python train.py --encoder_norm="layernorm" --encoder_conv_stem=false --muon_scale="match_rms_adamw" --nesterov=true --max_steps=30200 --batch_size=64
Rows from block 6 of the encoder, named by matrix and row number. Rows with one number belong to one attention dimension. Each number is 500 + 40 x the weight over its row's rms, rounded and kept within 0 to 999. All counts start at 0. Numbers have three digits each. After the name is the row's rms in percent of the matrix's.
# q: attention query, key and value (stacked) (encoder.blocks.6.attn.qkv.weight, 384x160, the q third), inputs 0-39
# k: attention query, key and value (stacked) (encoder.blocks.6.attn.qkv.weight, 384x160, the k third), inputs 0-39
q.0 107:493500494566482523489534479459523520481403499583470496471457509520546446563438435491463586518445507499441524494456490512
k.0 108:421533509474445543500419561493497431476538497427542456452541500511518508458499516471490497442483570491446483490504536443
q.1 100:459454497509501547552470455504449447476517522548554494478554499504565434514442516435492511538432509549458472462527453479
k.1 106:519499537611569461467502524516502558469492518489509479522472466554523526443497478491519574458499455512466472534568459488
q.2 108:498528493497497474514476517462459507539463495521502556542470486507445505506577481472492511480456541502388497497488450486
k.2 099:567496524497520484443532490500479503477501441527452491539460519527425456432409491532497531456523469471415537534527412466
q.3 109:473480517509492467430523486554406502543533495466545468522465522581443487544523533502476502568443519419438536552468510503
k.3 103:479527429509507502537580490502477503513486475530442521542496506450506529527533475475529537510527501492584617433519460574
q.4 097:449508504480539444499545552452497511436519490521477478466488437490616507544491535467450515472419503488534498488549566487
k.4 098:560528475526504471516440534523482469562458508503511477582444503515430507474470503533520535522564480503469486518581499461
q.5 097:520422459528431483565481463496434497581491482498533506442508480515553432480496520486507504490463508503565507467436480568
k.5 092:554484471519489525545452437517551520440528462504486538585533491563460529504442479477563523577471477504553521410474462522
q.6 104:519470477486503554525448512537458441450555489518511490533460505472554457490492492542475498490514535553465465505445467449
k.6 090:513514476430463481454498433413538475511519532544509555436454421484484510534526530527495540501536544579452520505516513533
q.7 083:554497509529558561476506534495486544492515502512466511471511583433557473555504413477466484470509544523464477427384545459
k.7 092:471531458535512518451528423409493501556472518515425534495501551472471479526514568468508476587517492491526515506519497475
q.8 087:522484480492499574505497512531479540546541484462453493445476532490511552483514543455472440536510633541497521459496493486
k.8 093:527596561480448401475507461453531502542518477601395512444512518471481459524525547530489575497540526493438513543570548429
q.9 090:599491500460582410473528510555577534491548510543570442471495447429456501476583553587471513556504509503542517457477524533
k.9 088:540614500512405577515473515468505546515557474452470479466470439537462502516540452570492640439540522530501474451501512533
q.10 090:520517507446565520540479477495545539442645547491530517498496500477441453501467553500541524512456541456533506552515514504
k.10 083:530547493562455498438487563518481488557504504453523515449481498491563468431509501461412443530523509531452499471521517611
q.11 086:463492536510519542429449513491468423529509488498516554537488472487485439469454485466547419515491420528520492473505523512
k.11 085:557446602481561473521538461521470535444541529524548476487461447543522459498512494466455466496479484497402498561466478516
q.12 089:479470560494517442575520525533516474360531620518510507512431484505444554501499468499476463509512535484514457468464467430
k.12 095:405556491477501490575488434491524530459549550545577518492429476558475500467579532515456485497552533447496512539458493504
q.13 088:521512474489569450527481497506483463475477486451533479582525551499508537469486500501492505435560572462471500466429420439
k.13 089:439444540545532471537480452530512472481561466469465569431492468509574465518531427436548479540489419496439520427537475498
q.14 096:473463489477452488474494485469453526468483473455495542557507467481508479498543526507558549549522455514479584521504550519
k.14 095:544502523508567529552538510526527504478515428466461489457528515464493492545532466473498438501521519564485492472456515525
q.15 089:496450483524465470490480518485452479505510565455511508482504456489470545476527526512491443538511499540480511480526492397
k.15 085:508414530506531524485492556427507461425583568497506530475503422543489568524515466509496512441527534574524554512482517475
q.16 101:466552511427481504529436492550463501547531519497514493479444507479535522430442576528431506474415553474479528532477480524
k.16 108:466478465545555540531520486451435443478513484481503556540489521547549455484521432566463501491500559533482473512462585492
q.17 118:541597506567545499496515495493545492507467456520501443547431517464520472505507466517535501482505495558457533510517528565
k.17 105:462491468557526528513497425470568550478473501510484461460570481472538491489535493514507503470472466482547486451497555476
q.18 111:549388480471487519474480459469524467579537534413532517465509464513488512459489499511487508511454556525526457441495451501
k.18 109:493537528416486575498497530464491499464475488505538563464526428462450500511503467561453606554640505523454512509474516507
q.19 137:501482538519543544534509477474529553462458498488471564586417457446468515454471468567531511489511472557454525518523551515
k.19 112:526548557384472403466557507456477550437544469519461508420448453473499494557403466495500527508582465529478521518541475552
q.20 105:485457482523531492448533530475499508509518425558539505463500443521515456477468515535516513528523487592531498492442514583
k.20 107:479523437470454554564446532490455508528484462528443526488560552507498496507510472551534532453484523497492446529520456505
q.21 095:529485546489420533487470540498490490429477558591482455554480468497532452500520502407502494532535481504456502596474511579
k.21 104:470558547488542485521486552517504492481495489563511466513516553531481475558526456531468501440473521500443505431456459460
q.22 091:529542454421463473467549462506543498604507538545520487468579472524506386547517512521504494485537446508497492516509512520
k.22 091:514516479514454582459535513504449518476557487530493506428439534506445499472545524565460540375405402570482476476498479506
q.23 096:475512458516502489468406514514529511530513539517483535483496521468505432557567467491376462529567511503434559541558467486
k.23 096:527454528468460506493459450475490533542476500523455497553443501539504540516520482472534480401506528441556543548517525514
q.24 094:509488447468502452516512456385479520529463516590492568482491540460558476544490491552501575534526529517479446472485557469
k.24 092:473488461504498564583504526531539589437447477445494488473611491480473523535525422501461487551513517461575480514567511485
q.25 102:525516507512478463542522487509592452531528518540523492463515500562504514466568542483437565447468459499489538577490531459
k.25 090:487573400513492499492507506579519486500478504449457456558437577508506483543472454529532521485374513463466527515512495503
q.26 090:511562500451459466488492495519560457461512498453491550516533545481483468517563476471510484545447505471464461545453502441
k.26 090:418584432584488561486517450464523529469505480512522447470453398485476489500480495489515492505442515537541573517465499490
q.27 094:485508538502468543553462520491539532575508452494485517554423532546488536487505482491459442533529490405515461485482559420
k.27 097:470481460466537473513521574557513506478508428430503506520524530497512463455522510453551533521466458481507482567509522467
q.28 094:474566492522453507558602443489523516472512541487477487452525493461421533498435444466511577544502514525493470485476485523
k.28 090:493512487528509417536474500482536493524482490455524520502569526501552547492480541482491430493488565497570536477536518469
q.29 097:451456491503486481482467496452508529456470505388527554525544437492541558435521475417502452439502445449438455520505515504
k.29 091:490476499495523502487515500488500456516482513517526437510345510523523466495450531476546464545484461519463463538466471486
q.30 075:563482537475489466551524516449495536455492486499488428482456477532539548492585582473481520536485493523498556463498553513
k.30 075:501475424593530487464494492533539560483499473500600519589583519468559518547496489494464544551479521538416469512446494432
q.31 097:475536442533515539489495483523529523490490529525459504508474572481535502418519466454506548412486542521443484437496529572
k.31 099:517497550543415443497427605510505480542464453588499518494481530554488491442526549506456486568530483467476459532469498479
q.32 110:488487533499513518529437537474494503430525492450527527516509493562572467512564473540413571533519470475464411505521470517
k.32 104:499534429485508448492491559524482475496502481512505513503485512460527542540446430512517563596494389472493545483435529474
q.33 088:446439538516543550504505521503468457471482446549506551603570515544450502524478493479454505587495480506472461505526515485
k.33 125:402457498466514524569527546491453466420478527509559528492485472498527488452524566550491494511471588467516487408439519469
q.34 113:494454501485498452430410482473434486530539456541583549456483482463493436507553478538542478579487483523509459543498418544
k.34 108:523538488494507524497473485545556550465486435489527468520524421435477553486486509493467558512506531453519583504517500479
q.35 102:469517489530551477414560492427442475522479551531539436560530491469459568542521512538507520435418498459450494488457500535
k.35 103:433461532548497529452445551505427524485487484449474493518573505470440503543516494461537472496528529514528611432566534520
q.36 103:473551454453569487492484452468520508473532465543462484501439455493497510529476493459488506427503465544566541523516449519
k.36 106:476424541481511465477471512583505433480521525484514527486485564522488512464455548471464570433548544448468452519437517491
q.37 087:506555541420509477421501545490529497468501596394541455550495577447471502411477524565494524488563503503458558532456427505
k.37 099:493524482501527479506556410437468493609570555568440493527424482550469488612476471496561525487505515513518556503536457498
q.38 101:483506456506521545573560477552554494502493476426483551546520430535565514514579515515503491473512488478483466536516495473
k.38 103:567445463451436533466484543437473468484544530489511568492505518525456521438481523483539502472498430493506491476461495512
q.39 088:507450524417472510524511487532502547516584509485547498525518522484591495512552494515640441500536473425442479567485561502
k.39 093:542504471518534483471484487493509467525458547494549478525428441448480421467473436495544482596474478501530464513505504588
q.40 085:467453488496443504542512480545537498488556405455511517486477428542504486497523536412429515491473523494466597477568498488
k.40 088:485511398468426462510384518537521494498490548497539411507460546541445530509500533562563499499488527536509511572535526491
q.41 088:546519520464577598480507458538460457435504492497545508434482390515614519444471568522516523406463493501517544493481473500
k.41 092:551555519458480480434484569504427532482573511440579481462498521481428479592586503570496503470477474540527509505477474506
q.42 092:511530473507479520551493412552548507487531520511463505627526443471511447554459459473513537513476520485483420515554495491
k.42 090:573553520461450471538482437475564498489455489474459537451498498488476537483440569424510432467479563528569491538437445575
q.43 083:484526495525467430541524465448513493523521504501508467569463559534578577527468519464504519447543513519523427511568533511
k.43 084:453501546485530480579466505529541531530410505486492578524557539522528498454433460471531578502531445528489486482518464524
q.44 089:499525491529462461485475487471505576548433564483510484568576467460476405570488462417503481474462507488537454425520536493
k.44 094:465484483513478562437505554483484454477537527506521491510524516471545482441473557519502509594510429521484507538421461535
q.45 089:546432485576540478517507476464489519569515503521509483466540543473534475486470493545458456483479440492556464548512522503
k.45 093:513532508491513557460481627536520541536424450492485572520472468499474506476425453516520483495506481584558433516537505531
q.46 089:458459464457485454521490546461477449384540536499489533517546514523520475499484525491513505492425456471614480500536518491
k.46 084:498508481453456540468562501515445497440453445485440386464506509564455526459416496489497536464539449545507497502521477588
q.47 097:545519528511447517486534502513508486486497380434526423483489464541544555483496549541535531540483390492503545468471468536
k.47 099:520499493546482497528570485500572547522541462416459417539429495598496512555488538524541540459434488474493461467534485486
q.48 133:471549511512576488531552494467477526468442463539505533581481436515545484512490448594460505424481446533456438485574531515
k.48 094:438499527445555524525526493461484493494527501511482461457482487524456505534580561503534518494524523534478510533403505525
q.49 102:468477486462461529441439487415502460479486496448562494470464484548536532465546504541569565488484495552531562509488479592
k.49 114:492503525507504542493520519547519520444423471530535529569531478537547510510416470420541534508577482504401535537462518472
q.50 110:567414460502474557549441443510449536555483465503454522550464542476500497513536568515527467456414547508512531516499533502
k.50 106:512438461462414410475459544483491473528476572520511548476599453517536470518499517496492514528465498495503548529485429560
q.51 090:586566477512466539519474574480422537467474499516538513505494531487490513464477463513457442551583497485535580496436511432
k.51 112:452548414483453538517496484544494475527491515536460485549518479496516501480545549469510489484434495566518508472486524422
q.52 095:459502473550452475505519504485525537529530486548507503469570491427519465539484551472537530475488522504523478517522528526
k.52 101:491533524533469482538503442500505526491479506460510558541522515485586615486543462497512509473527497414550423516522503431
q.53 094:516476465545482557478473586470471518473496464480494502431553578597433508574515550476461537437423465481473493471521503517
k.53 096:486509500516466534398501492495493559523465390482414528492516598516462586475494492532531469486523434538480503473503511512
q.54 090:537488514452525511567475459442516542518537496507513506552486520501512522488502506562554529467487408510496531460598468528
k.54 102:454472460464491452432512460502470492514498513496472498506489511506486494462452470539426470494539486539478483484497511556
q.55 089:428480565497574644487551503514536526467487483611548413491502446531473504445487506507512507528450475522527462552492484531
k.55 092:542594566445489489552454492520478484506476534510518516527589556463511474494545510458398488444505584471491486531442480452
q.56 081:562534513531511564491481528500522522500497555486524464571555471445497494530468614560480530536511504520532517451499499452
k.56 088:562520550509533475450439460545470488438490492482475503489487426451595473472576545565540527527553538496475486571521430480
q.57 101:533510503425498527588493547467485386457513502529571500446553494466494502497471527537511558595465446510547509511543518452
k.57 101:462444479469534417500487451508523516530522460437483439507496482459475471543538533445457507465505565468465514531536445395
q.58 088:553479480475463624476429504501516492504512497480493462480524568533471471468469525515594461481511545516464507507512499426
k.58 088:467397502489551528535517449421555556510511552474492514521506572404514480481506461513503502482489513482509526479580580508
q.59 091:480501498474472546414468510519497495506493536505481554417490415514550502448416411493551484522462449577472414537445521508
k.59 089:521458528472507445512505495468516495476512557515511551581463526542493487500502533507445507489463479484487540600421478473
q.60 091:494428481600536529482513463440430437553506517465575491531473444528501554476537463500475456476474501515520441513498404502
k.60 088:523461491497503500544513574476488515562432555479473504486483496563610565485437461454470548494493460480481505467483608490
q.61 104:551470527512445550507484539444520471493515511525523536521573480494415505478426554505561422551530450518500537514533529486
k.61 100:461471535555572528492566445439447579512468519487451440517510441508618508485531474467479506486429486530497547562562498535
q.62 092:541528477526492494459526488515497519425482436549502474521538519573564497451472567480440464499439484531519544507528481476
k.62 089:452560502584480526472504516514478531486516550564526529523565499484487503538451503497551526483405573450447520591513555520
q.63 085:559465491495434474492505473523585552544520552576455419530449488486468527579483500472453485555558459577502511479534508584
k.63 086:498555549510547534504490494578514551452448460595512521470486485439570454450460457571493542492477520520467535502515533502
q.64 109:503510499549452521543527499559467490524518558505520478555528516491483503504449528539496534503482491401481458523512511435
k.64 111:539519488509502407479427516484533523481467469470474502517514495514498510535514533535453504485560408492472489521484518473
q.65 111:489547435517447545478487563507506554526513460465442488477476510483441471477558488442463436507464489510434447500504534463
k.65 114:533512456490467517572516554511505458466455472413531476501448443588494501491505511490555492508472444449504515498517523516
q.66 114:473538516586459546503450547448450473471519433468576479506493538493492524513492473501471540549514509492515435506603513530
k.66 119:515433533543430564561495470496533553524496566541442481448554517453483486442418496491474520481524524507467528512463551518
q.67 104:433444486555530494515478551578532481540534487502401531554489468511479483535566502514463505527467458420527530552466533466
k.67 105:475497490497479479510484534487526506507564555455557487478494491486525501424578529562472434443489467482476460548498464483
q.68 111:500505463536565480467484489561494517423462519536478468526453544453537548462506507541509477542433498505438463497472487582
k.68 105:506511434481479540528557562464527532571522551560560490530472533514492447500545493466441410604505506499590503490373545444
q.69 109:461414510458542560527540525506518552434453542467538519418436522550454503494471505507518449508442479534497471547459595488
k.69 103:454520472541535503426511455509470439538490513449470479472460525448507432406540611461536510518558593528518444457466483504
q.70 093:508528567518534531555551471517448466538470520480574435498464426515512465501492529536502582510513530456459411507494570502
k.70 096:489441520526497517482569485495489536506495528495525413513510460490465434551432524580520524452522565546476542501531565524
q.71 109:502471511519464512541461459475522492513514582488468393482523463495608504486481476427532460536556581467527479540467427493
k.71 107:500506484581503528548499534556490458473555477570493547459533497487461552492511501513591452475442520422507496373468563509
q.72 097:461467522527455515476458521448457525457570487541522484500534531582506526516512449537519473517446483532437504461501468447
k.72 095:579457482538457564552473543560461531386465429528479575511475480558487476505418551589478530580481552498474447465480513487
q.73 108:520562548512544546484500591540490452518494523451501432489430492530498522499482526514488479558488471490507445513537513512
k.73 118:456484466489510483499473441496563466524474537489576498519461488552522467387459583537539474471498494527480575517538414513
q.74 097:545513499421440534518436521511537463594467511518517496527470509492514479501556495526478491526420428538474437423520558497
k.74 099:482510513507445543550563511540513577519456497453507522478483519509450496508530541499482501483484541531532530452499527452
q.75 088:471480526507529509503527459494513553500499448455452550441450520438507456470454511463475455492588547589535512539455576492
k.75 092:456470446489515455504461467492521439451472535551558481463448506530566544513429483477455455537488436557462477470518500538
q.76 099:480511517482573526502561495466539474525494516469490533556433400595465501480486570432471508477497548468473524489464488569
k.76 104:458503539537556554476492496454503509524467480486384460507447493463546542548483531521560518471457509572533496520453532491
q.77 091:496451532543506525538506469472494592439549435441537483495491418507519573473463487545642418589441479502391553510448523538
k.77 088:509474427502491516482538590510503412523583455493456573499510491532524539518514538489541540476490525555515429449486546515
q.78 089:513483415483508453468433508505454470558464536524515532521476510466488574471476489529547506490558491526530457513499470502
k.78 094:491544492505485430546489486545556426510506504404489520542433516499484509505491398515432479581564559555572441504539473460
q.79 095:493482460444561538455468505508483532497475527465524442528488532468487524452554505461530448497505545458479509543523394518
k.79 101:552486481550425493462486441492504556558483504473528566542434558480539507534463486506472460458541512558617532530490544493
q.80 121:482515464531465455529563531525529482474501522443538436552558523508479487542515494425553490478462458474562444493542435513
k.80 117:535596510516472460574454527472499569491605503510419466440500529506537514549484474484498532544519459491482487430562470467
q.81 126:517502470483471505547467482527431520465550473503534436502531389503492467544572524505503514579514448495529562526567484490
k.81 112:524552526523539455537513455528521523510487456521480503421455457448474510450468534487475437472547523499530546509571518505
q.82 130:500481535431509414541476488455545560527456479462442523483526523578466524463507483473462472468506523425546504475518490497
k.82 111:558539475474460496499470505535631512530504488484491452472459422505483477507461562519491470569417464547534448517485524499
q.83 119:485560593535485474479527476479516554481428512467446496530547452472467466479513509455463480467543592471508453524522571512
k.83 108:444476424487549523506440553497498483499531489529508450538497477518539530527468496553520476509485501521498562507597442427
q.84 100:520496465486514468469451492547391503465507522492490460522515504496573530481473505546487532484572540542560487528510486478
k.84 102:530550436518522524550563520444495557469476493544488456475539507500527553502600507520492514542548520482520535474510493407
q.85 109:595465429502508461509542495497518488486569528498547492479566515508467522485498391515523568474436517545480517494454407589
k.85 100:483540480489473479517481543476502545478468507533500479484480528497472494548548497506526564519535458462497547473470534492
q.86 114:455495492500553494529486574512514496536507463516478526482481533525481572440470559479495544553529471502448547454613475521
k.86 110:561475578477484510524490463496531468579516503542440477454527504533553486528479515512491495513492520487461524516512480486
q.87 094:492476437602562488493536495440488466441522514486557543508426531506475516435517527462530470458527500434422500512509454475
k.87 097:514458523461550505509471519539409527510421477528432518550597448546551457480516558486538478494484500505564488447489497446
q.88 106:491473527502458465452502521441480526514477548516469606503520479427531476539483449483532489487426484492513483535495531555
k.88 105:494492470477569521477481503423463542488590453552495520529461475482486554467499519503498487501559509476533512502524514486
q.89 105:426507561440420512441500570488475515478560539506515462499444517497540478457466529494561476526459535522543503566525554533
k.89 104:541479480549476531499454514493532450514491529499514549421516530468452464460442524529541465462521549524498496514433513489
q.90 104:596425480554549450562541506560471553476469515559481496438546484544468520514505505483529542479492500432496427559494438514
k.90 105:538524548434570465500509467475496466564514486513501503539519474502422512475491525552491457535568523499511502446512503546
q.91 101:513493498482534497443472565517504431509518528546524526491483524493511500509460464483565435488532503548443499565535461475
k.91 103:522471486445487537469494465468465531459493462518511469491551440515461485467487516480484470610462461459469478529594472515
q.92 098:453501540475531405421513497507494487496518492538469433511503551484559482558579514475512568502483440530463463465558545441
k.92 094:590504460532543527482442447513442509484508492543551508552550513501487517506521488520549441524406523476476518468441500467
q.93 106:533462544491517470605575487469495538449405488480486506478567445487483553560545517460521459576485499399448532569555511490
k.93 109:547487442448468482492520496487536549508592492538532446496491500456508471480478510523511521501478486470491532479462558485
q.94 091:497538525530462488509506473544528479450541532482470450485542505464549507502577478518490482490570467527385515561589493421
k.94 093:587468500445484544500478493474511482468543483447480532572499501596523426543412481519508550545528504487568455440448534494
q.95 099:514465441477488462424587539516427467496566487485460512456485458513467436439505487474498431535482568495533454543488525482
k.95 101:423500493493485498541470507535511448564534513511516528464451499486528559549523472508549512464560503499486556496549602510
q.96 124:524560504533541499548566475534496460589474542542497483486550585492475460465514476526561496411476514475580497496424575544
k.96 095:423474496523471524508522509476449554489479520461471471416447526401517540473449523520455560443518493503503531404525507562
q.97 112:493480553456413458562512472528477554509497524574523437435556435471508480491514559515549548556471473441562527534535539501
k.97 111:539472512528456475483500508493486463528445448479495515535481576497487549426480446525495592477455576508494537445478492498
q.98 119:462509471464525474468511559487529479540478446497493521485495518517599514494562427469454409531453500550496533492431553511
k.98 109:534493553532437531519552536522551491525470487542508413492468509459527475526492586449507551452511482442471446486457480468
q.99 106:466510465484517496506481430477475475473443509532439534540529529465557512462635495425481512512511491442510407456538589559
k.99 101:542532512492529512558539525488466517483530507511486499494509545532479458480489529502527511441539559477525543529519494457
q.100 109:513490442535556486460500475557456566576511480522459476477543526517571503519518527476469540429494528523547520550527496501
k.100 114:536490489472579449541509438489511507493471550540445442495451437433541479495499424510492457509449461518481504493441434571
q.101 098:540528504442505565593542544479467389473490492541452509506398431500532499564483519481535483548514506540533453472521520484
k.101 101:465467508555472458459442596450458448443497535489517508535422465527444471451503568441507505465484467509459526516489451523
q.102 096:485441467518487528566543522448512505509560503475458491551555512484455425534547432470486507521521487478486508615534621493
k.102 092:472477498491575546500475509446472496481490474438541505456500488451565480496456508490507499492539520552435535467466461585
q.103 111:427585484467473487542432542513544493478512502474532541391486500454552485513547467482389596531477495478544494457496426479
k.103 122:466478429521482541587511465527514458536511521516539476438530481477492512578483503495517550491481511515419492575438446497
q.104 090:492538507461476517472552505560579502527439463592480490503490508479531470589533524487427568463509561494482514456452526504
k.104 100:506536546471491537494544546468521539534431520445482464478517540521462386571484438501520491523444489511471533446468469462
q.105 099:455507497542484513493498470557469519499519461459493488481476538588442546498477441524461542455462449530462520431491484535
k.105 103:524548535468524430501503467500514454542420549433454455544498506538526539526510525524487569478553491511526499548553441480
q.106 095:485464542401477534454533478469491518445450538476503550477484514462531488452447427522558533558490586505497583469496560476
k.106 101:487516381521526497497448471469534509552533545455559512548443515470612551514497488483524484502542498535536504513499472436
q.107 098:553477475487467483394495521501508521528541416511516551514493495502484533521609543521486494465572487565468434473543446467
k.107 099:558467532431479548514564554521524483499541467564512530522534550607499463511473539617494518498523524475509525453536465524
q.108 094:457499543555500567412497493539502441488458448509503410495535496586482565468436525500458451509450513430482513511543459517
k.108 093:502505469538532465477417497473536496444535518459477482476507451556493478519530557498530553498498526542457491477513537558
q.109 093:513482497554523458500505526562469529534518495628558422535523528471541543502549576465506444537460444454551470548547552497
k.109 098:517547457495401602485505488527501559506506500453553444476454480492545388536519494557571436490486553478553460551484445464
q.110 105:550501495526500461440509480483497525563505588540519421494511480502559484441507488451529461446434493502516505502472546471
k.110 107:535468473485522443498510526527478470482463529498551543528498529531545501559488493535557471496484526604505473396535542454
q.111 099:501510459507571445524499474518387534570462474519430498487515505481515479457469553459516524447522502474500496488448447520
k.111 095:502504540495494520476521542476485445522476507504526418466547534555535592529529459562497434494542481565539550481516469497
q.112 106:430488531553489499564565517505532517505476520513546504542510504444473495452492492486446493428504490489522418496539500541
k.112 107:548472501535526531513544426517500496458496528456515473478523485430548539526482533509458428454475516521618463484510464498
q.113 092:494476490491472462527501451439506508541433515529478459486450535448508498496449496564479530414476508545506427514504522477
k.113 094:478586453528422530469496518577533527548469503538533506509506546502545452550492480524489420597538488479561515478531482493
q.114 110:498450505465560490519447531543452456487507487460533462538539537471511563362534534510551448522501549492481494489488440587
k.114 122:471563504431471495463513526552510468525562474530519437479433497421454517520446574450478494485476509614508581477438510512
q.115 121:487482483485536518458458557513462520555491517481534498577432511429504463494485409510506479470472474533490511428464475506
k.115 107:453473485446590468521537440449471515466482523502555509481470478507525556488453512527421515571469496392541514506517460513
q.116 112:450514478481497471499556536457465464525508486525512484468479513478515475544540454468474433512500456474527540522486420439
k.116 111:530536516496424503452507485487511473468460524541570496563546501537518504499500514490530569519429585543546468496507510443
q.117 102:539477533467591573425495476471498486570477516458484468494451513438442476494462493527477459576506501582425550488505455491
k.117 112:516480518453523460485571428527453533502547475544510501531492522516539500466569503480572496514457560498543530531514532479
q.118 093:524441583498473600479522472462522606471469523496504543482454510456521515535527531490548527467543572577511448501476485519
k.118 103:480479522421397467484417552462474497549471564534545453494468555448479505485455558587498505515516497453430505480478439458
q.119 098:497530453433519515595491507461481511441451453490400481438484469558594616443486552509439487512542501535533571554485445450
k.119 102:493510518486433523525450495505517494440520521515481405491472488501463508529556503476456477502445471475547514521476524479
q.120 100:438547481455479516439462546445510538470502496535539500472507518491450523558592521451445444524537533525567494478567524455
k.120 100:519508509487505480522474530557545442517526447564438487525505598483562397516497545525554489544488437467491495468454492516
q.121 098:517513587578492431497530483475408529484492514559522562552481486448448510483584550496525522488477503466499476511486475517
k.121 093:510492449526530482408506538565510457545519479542518520502549503503488561469492449533493496427520517434534526510558553515
q.122 091:497463440532490439496618485570567439482455541530511493525490504461526526506479438465429480500428537528501515473516544497
k.122 094:432483501487507511521531470473488510520528522484456451567554533471504481530514451469578483469519500529467466523550465503
q.123 089:484557550500524413461473573449492500548493539542447484475475531537465522479470534470451530491398444492526526467545493512
k.123 083:552544492546501523511501479564482520531499433458418529485521521546465532440500526484484468518516535522514460517477555497
q.124 091:482530503537575429508431445467531476513513478510536508495498481550535531493529499476472478506551564514509501493517505362
k.124 092:523476478506499556473522493526541506511519412451491460550477490449549522596535468472499495460473457520499503488534582515
q.125 087:421420450522489513509533542497546562513528514492453497494478552521422468488489538536444519419551555479550530511452509508
k.125 091:434504543450466546495467426510471531524569555475538472462465527510485535527421471523456519473504471543523548582482435492
q.126 090:510508495445436568500515539463487489525480411533492561475504478542508486564551502512541489494535510607548467525506532551
k.126 097:474461475505465521465484526423491467563475491525474482480479566502470496554491515437509517511516505479430503507459475491
q.127 088:506526471464442554513461537522470486530472477594452534460535518488516505518460587445450522480614504505502480453502508504
k.127 099:468494499532545549464496489561574459519571521532572443526532549469460489479579497471484456505516444558491567553513529473